python train.py --model="image-text matching model" --dataset="cartoon faces" --train_examples=203450 --image_size=64 --crop_scale_min=0.8 --horizontal_flip=false --encoder_arch="convnext" --encoder_isotropic=false --encoder_norm="layernorm" --encoder_activation="silu" --encoder_moe="top_k" --encoder_drop_path=0.1 --encoder_num_experts=8 --encoder_moe_every=1 --encoder_expert_mlp_ratio=1 --encoder_experts_per_token=2 --encoder_shared_expert=false --encoder_patch_size=[4, 4] --encoder_conv_stem=false --encoder_depths=[3, 6, 6] --encoder_widths=[64, 128, 256] --encoder_kernel_size=7 --fusion="prefix" --tokenizer="word" --vocab_size=45 --fusion_encoder_width=256 --fusion_encoder_layers=6 --fusion_encoder_norm="layernorm" --fusion_encoder_norm_position="pre" --fusion_encoder_activation="gelu" --fusion_encoder_mlp_ratio=4 --fusion_encoder_head_dim=64 --fusion_encoder_fused_qkv=false --fusion_encoder_bias="all" --fusion_encoder_qk_norm=false --fusion_encoder_layer_scale_init=0.01 --fusion_encoder_parallel_block=false --fusion_encoder_inner_norm=false --fusion_encoder_moe="soft" --fusion_encoder_num_experts=8 --fusion_encoder_moe_every=2 --fusion_encoder_expert_mlp_ratio=1 --fusion_encoder_slots_per_expert=2 --fusion_encoder_shared_expert=false --fusion_encoder_positions="learned" --fusion_encoder_connector="linear" --residual_init="none" --optimizer="soap" --beta2=0.99 --lr=0.0012 --beta1=0.95 --shampoo_beta=0.99 --eps=1e-08 --precondition_frequency=25 --max_precond_dim=512 --one_sided=true --adamw_lr_other_params=0.0015 --grad_clip=1.0 --l1_shrink=0.003 --ema_decay=0.995 --steps=19200 --batch_size=128 --epochs=12.1 --lr_schedule="linear" --final_lr_fraction=0 --warmup_steps=3840 --weight_decay=0.1 --adamw_weight_decay_other_params=0.05
Rows from block 12 of the image encoder of a small image-text matching model, named by matrix and row number. Rows with one number within an expert belong to one neuron, the router's apart. Each number is 200 + 40 x the weight over its row's rms, rounded and kept within 0 to 999. All counts start at 0. After the name is the row's rms in percent of the matrix's.
Before each expert's rows are labels from the 100 images, of 14976, where the router gives the expert most weight on average: "peak on" is the class under the peak; "responds to" is what is common among them. Only what is clearly more common there than usual is listed. The data: cartoon faces.
# router: router (encoder.blocks.12.mlp.router.weight, 8x256, trained with AdamW), inputs 86-171
# up: expert up (encoder.blocks.12.mlp.up, 8x256x256), inputs 86-171
# down: expert down (encoder.blocks.12.mlp.down, 8x256x256, transposed), outputs 86-171

# expert 5
peak on: clothes; hair
responds to: beard; bald
router.5,116,238,236,232,255,207,225,117,171,268,186,194,201,243,185,193,201,202,158,207,267,180,204,111,188,198,210,166,201,234,148,236,197,184,262,233,227,228,211,189,151,226,239,166,162,100,173,222,199,211,205,253,223,155,212,277,120,265,218,201,143,185,155,250,211,242,227,192,211,218,267,192,222,122,205,266,199,206,283,244,176,243,184,148,172,184,218
up.0,091,201,172,194,208,105,222,230,173,262,233,206,202,298,192,236,143,189,199,188,202,232,178,188,198,170,203,189,224,205,208,213,215,237,201,86,188,206,229,182,201,293,158,179,201,203,204,213,130,257,273,177,224,182,231,156,199,120,201,187,206,247,174,194,192,186,223,178,201,112,185,198,181,230,147,214,182,232,239,145,197,212,197,196,201,204,201
down.0,098,219,64,209,214,177,164,235,188,206,235,200,151,253,204,171,190,190,179,177,181,98,175,187,240,175,245,151,203,170,87,184,144,173,202,243,159,230,255,192,212,159,199,177,201,279,214,200,202,185,242,207,207,236,169,184,209,254,183,212,233,177,225,167,205,223,229,264,189,219,112,252,227,170,200,236,119,197,233,129,195,184,174,169,291,214,259
up.1,110,204,226,312,173,171,156,160,230,130,207,206,191,204,180,213,224,190,258,197,233,166,147,194,161,229,230,142,215,314,271,194,164,213,202,205,186,209,213,208,233,205,221,205,201,267,220,149,198,178,137,115,236,222,158,276,224,198,191,294,174,338,178,171,212,156,214,218,204,169,258,253,117,117,199,215,146,198,239,200,246,251,200,119,176,200,205
down.1,111,217,268,168,144,179,181,220,270,207,186,196,177,194,207,193,178,190,186,208,246,207,184,272,211,231,227,222,153,191,226,152,245,180,202,203,196,151,199,210,173,202,208,194,253,190,199,208,168,215,139,197,202,244,239,223,190,143,221,134,199,312,201,200,227,176,199,127,204,189,229,167,157,201,219,203,218,250,211,218,198,218,200,199,192,218,165
up.2,084,206,192,191,188,225,261,190,197,222,230,241,195,130,173,176,265,232,254,229,199,279,236,245,195,198,238,278,195,211,240,172,115,201,192,200,169,203,246,235,203,178,210,276,264,207,191,151,210,177,236,192,239,244,266,200,159,118,242,199,320,187,200,259,213,250,267,209,233,283,189,194,234,237,209,221,150,123,217,213,255,152,185,208,201,272,171
down.2,093,223,224,190,179,194,194,199,202,223,237,184,201,224,216,167,221,215,221,176,186,294,221,185,224,223,186,166,213,189,254,310,225,142,169,169,194,272,158,204,85,179,197,229,239,199,237,209,182,199,282,222,206,171,216,220,200,183,225,244,255,189,260,194,237,216,209,196,179,200,270,213,230,226,219,205,134,195,145,203,195,188,203,221,181,168,185

# expert 4
peak on: clothes
responds to: a mohawk
router.4,090,113,173,185,167,187,178,249,192,182,137,165,192,199,217,199,201,216,194,136,142,241,189,286,260,172,210,264,185,225,203,138,162,197,165,162,215,180,205,210,219,187,183,196,178,237,289,188,256,205,202,113,191,228,195,216,226,165,197,265,198,214,144,228,256,228,189,219,227,183,178,206,170,180,236,175,235,216,242,208,190,217,183,273,242,232,186
up.0,092,118,227,237,276,212,205,154,197,241,189,183,222,210,149,110,173,204,322,202,167,153,190,123,207,164,157,201,172,181,160,203,176,115,206,215,186,137,200,130,85,207,237,204,209,205,217,164,210,197,190,191,188,120,103,186,189,164,211,147,185,179,179,233,192,100,112,159,275,183,220,195,184,139,101,149,194,212,171,206,179,139,201,187,187,150,221
down.0,108,206,128,174,203,189,225,163,217,164,223,209,265,165,234,186,198,237,178,191,170,191,168,236,160,231,109,238,193,236,149,163,192,257,221,199,200,217,169,175,256,170,159,184,209,203,104,246,193,242,237,133,214,222,199,174,176,231,230,288,172,124,226,233,181,220,182,192,179,167,212,206,268,199,186,209,143,203,254,199,189,138,199,199,195,202,237
up.1,086,194,175,162,270,180,137,195,199,200,126,187,190,197,246,199,174,200,148,202,160,183,204,136,211,233,155,197,164,183,144,180,221,181,175,206,210,237,197,109,188,312,218,207,131,176,163,231,181,195,194,156,185,235,158,203,177,196,256,193,207,202,153,207,134,193,202,156,273,104,243,194,224,187,205,165,181,200,283,183,210,116,161,195,220,183,248
down.1,085,167,103,204,174,257,138,197,192,219,214,214,198,168,204,208,181,204,201,204,246,229,246,127,202,224,122,171,193,163,212,318,212,248,226,219,201,272,105,192,254,233,200,122,195,196,203,249,133,181,196,98,274,153,221,218,262,163,181,202,128,195,251,273,172,238,189,236,181,195,269,279,173,267,235,105,238,197,198,208,205,136,203,202,190,170,221
up.2,081,227,246,149,289,144,196,212,197,200,221,176,202,217,226,188,226,222,209,340,236,175,145,218,197,194,197,200,223,172,210,190,346,152,197,234,309,128,200,226,190,191,215,206,178,199,212,71,174,159,295,207,269,144,200,198,207,158,183,198,198,151,194,177,213,292,182,223,160,201,225,200,146,218,242,200,102,216,171,243,161,216,207,168,199,185,211
down.2,094,199,218,220,171,298,205,227,191,279,258,185,199,200,145,147,189,209,188,210,235,271,202,84,264,180,201,130,200,170,229,222,208,108,203,211,210,212,250,194,216,171,237,192,133,242,174,194,219,170,229,199,237,186,221,153,184,139,148,269,158,246,179,204,208,236,228,186,195,297,250,162,191,212,255,160,206,210,210,196,178,206,194,236,163,238,153

# expert 0
peak on: backdrop
responds to: beard; yellow hair; orange face
router.0,099,217,166,160,174,184,192,222,212,166,173,127,286,222,215,148,193,236,151,253,217,206,226,263,206,225,200,214,232,181,153,143,202,199,196,211,178,216,224,214,115,133,155,233,201,250,217,171,177,179,264,253,217,235,165,138,225,158,263,244,283,237,217,162,164,195,125,177,302,203,214,199,248,227,185,185,258,227,149,163,210,208,242,155,171,149,212
up.0,079,170,261,197,263,163,206,247,174,241,165,143,164,197,147,208,187,227,232,202,155,239,161,143,233,200,191,257,168,230,248,224,168,187,217,356,226,240,147,212,247,210,190,164,199,163,120,226,167,182,148,170,246,205,198,261,198,194,147,207,196,195,182,191,244,168,261,148,200,193,200,252,230,186,245,238,102,259,158,233,92,167,198,225,197,217,173
down.0,100,189,171,256,197,202,194,200,228,243,177,171,196,193,183,142,261,192,199,191,217,222,240,208,204,81,248,210,215,203,155,218,159,200,179,82,199,194,206,338,203,181,223,173,186,179,230,201,218,194,183,180,178,211,194,212,186,212,167,169,135,170,202,199,233,228,164,263,287,246,209,183,138,312,219,229,205,185,211,222,224,212,197,191,210,199,255
up.1,092,177,185,174,193,113,139,268,194,211,214,186,193,224,143,197,157,176,209,133,149,167,218,198,205,225,207,175,194,208,161,203,203,208,210,172,178,199,165,209,146,308,200,223,230,209,189,174,145,205,169,176,242,221,126,239,201,209,215,121,130,213,210,214,183,195,260,190,199,191,200,202,270,236,137,196,143,246,178,204,154,112,202,187,116,194,180
down.1,100,231,217,198,189,199,213,202,154,220,231,118,165,114,150,224,79,173,192,166,193,296,225,206,197,216,153,202,160,233,228,216,205,121,204,327,213,156,232,141,201,259,218,164,252,207,189,187,239,263,230,258,223,260,215,192,224,184,309,259,225,228,226,185,237,195,319,163,175,195,140,223,337,217,166,204,134,208,219,218,188,207,208,193,245,200,186
up.2,087,108,182,191,107,201,205,156,194,101,234,186,121,204,272,173,201,195,138,236,188,156,262,174,31,195,180,202,215,189,197,150,195,261,189,188,209,132,195,216,179,213,206,200,211,198,193,225,146,205,147,167,245,296,180,296,230,162,253,182,159,203,233,214,202,182,178,196,190,204,259,218,197,166,142,201,161,156,67,185,185,190,121,194,214,228,107
down.2,094,194,215,218,208,186,221,242,227,196,202,95,171,144,165,242,200,213,226,188,217,251,129,198,198,226,177,175,189,200,224,152,230,209,214,311,156,221,229,149,213,211,201,217,238,202,192,221,202,324,247,163,201,210,240,250,126,219,227,261,229,249,212,195,214,148,231,238,161,211,109,206,276,84,237,138,204,272,220,201,196,196,262,228,209,195,110

# expert 2
peak on: clothes
responds to: green face; bald; teal face
router.2,102,218,239,214,233,166,224,123,183,237,98,281,246,213,192,258,165,195,199,182,100,195,176,252,249,224,201,206,173,189,183,200,237,282,252,210,180,194,191,195,207,240,225,220,193,233,163,175,209,223,197,214,149,234,179,241,281,179,240,177,162,196,258,204,185,162,253,171,174,165,226,147,231,240,235,263,164,181,148,194,198,199,183,206,233,212,211
up.0,100,194,218,219,204,235,147,266,202,221,243,266,185,225,154,213,240,179,274,203,199,151,189,242,156,58,193,199,184,148,234,192,133,144,276,266,244,96,206,202,210,172,211,231,300,157,195,143,191,206,153,168,213,231,212,236,201,158,315,167,227,225,187,129,177,216,256,203,195,220,168,150,196,152,225,209,204,160,188,117,241,154,192,224,203,214,157
down.0,106,282,220,270,196,215,241,136,229,218,222,184,200,127,247,172,177,216,140,168,247,186,207,160,174,185,201,216,276,184,197,202,238,276,213,144,200,229,186,176,166,209,162,239,182,218,228,178,244,204,181,111,240,249,215,266,214,167,276,193,255,134,169,265,175,134,178,186,237,153,229,171,172,139,198,269,192,200,196,200,206,218,179,166,160,211,125
up.1,084,83,222,199,254,157,161,237,223,244,189,269,191,193,196,194,225,209,194,203,233,205,149,172,193,152,148,131,187,183,192,206,161,201,197,163,175,144,169,223,222,220,231,215,191,152,197,126,194,168,228,220,188,195,288,176,255,128,117,168,208,198,198,226,117,187,172,187,213,183,180,170,199,148,212,162,196,181,134,250,158,176,93,215,117,128,200
down.1,094,191,160,171,300,241,235,198,166,231,201,237,189,201,132,202,163,193,253,199,161,183,211,177,94,184,195,141,220,199,164,222,157,90,170,216,197,198,228,190,194,119,208,218,138,256,200,242,209,277,141,188,207,201,210,240,237,187,189,166,272,177,232,310,214,212,268,212,188,231,221,237,185,73,198,175,189,200,163,134,206,229,167,214,268,218,196
up.2,101,101,152,218,218,206,232,213,176,289,198,189,197,226,175,244,163,240,118,277,253,191,160,148,135,172,173,210,226,209,199,126,201,172,245,151,243,225,226,237,180,204,195,154,111,261,291,184,171,160,240,196,165,239,168,248,168,195,187,194,69,242,140,240,199,150,147,223,186,190,168,227,157,203,194,196,175,196,195,220,180,180,150,203,181,163,199
down.2,092,194,118,198,211,256,157,165,224,198,242,182,149,176,225,185,254,193,207,272,227,155,184,178,140,195,239,177,206,198,200,195,187,158,224,155,122,200,285,179,139,176,164,154,267,234,132,231,189,366,202,250,122,237,198,205,161,222,143,140,234,223,222,176,269,192,249,211,220,220,207,231,258,52,180,152,208,315,203,174,200,180,184,253,200,180,179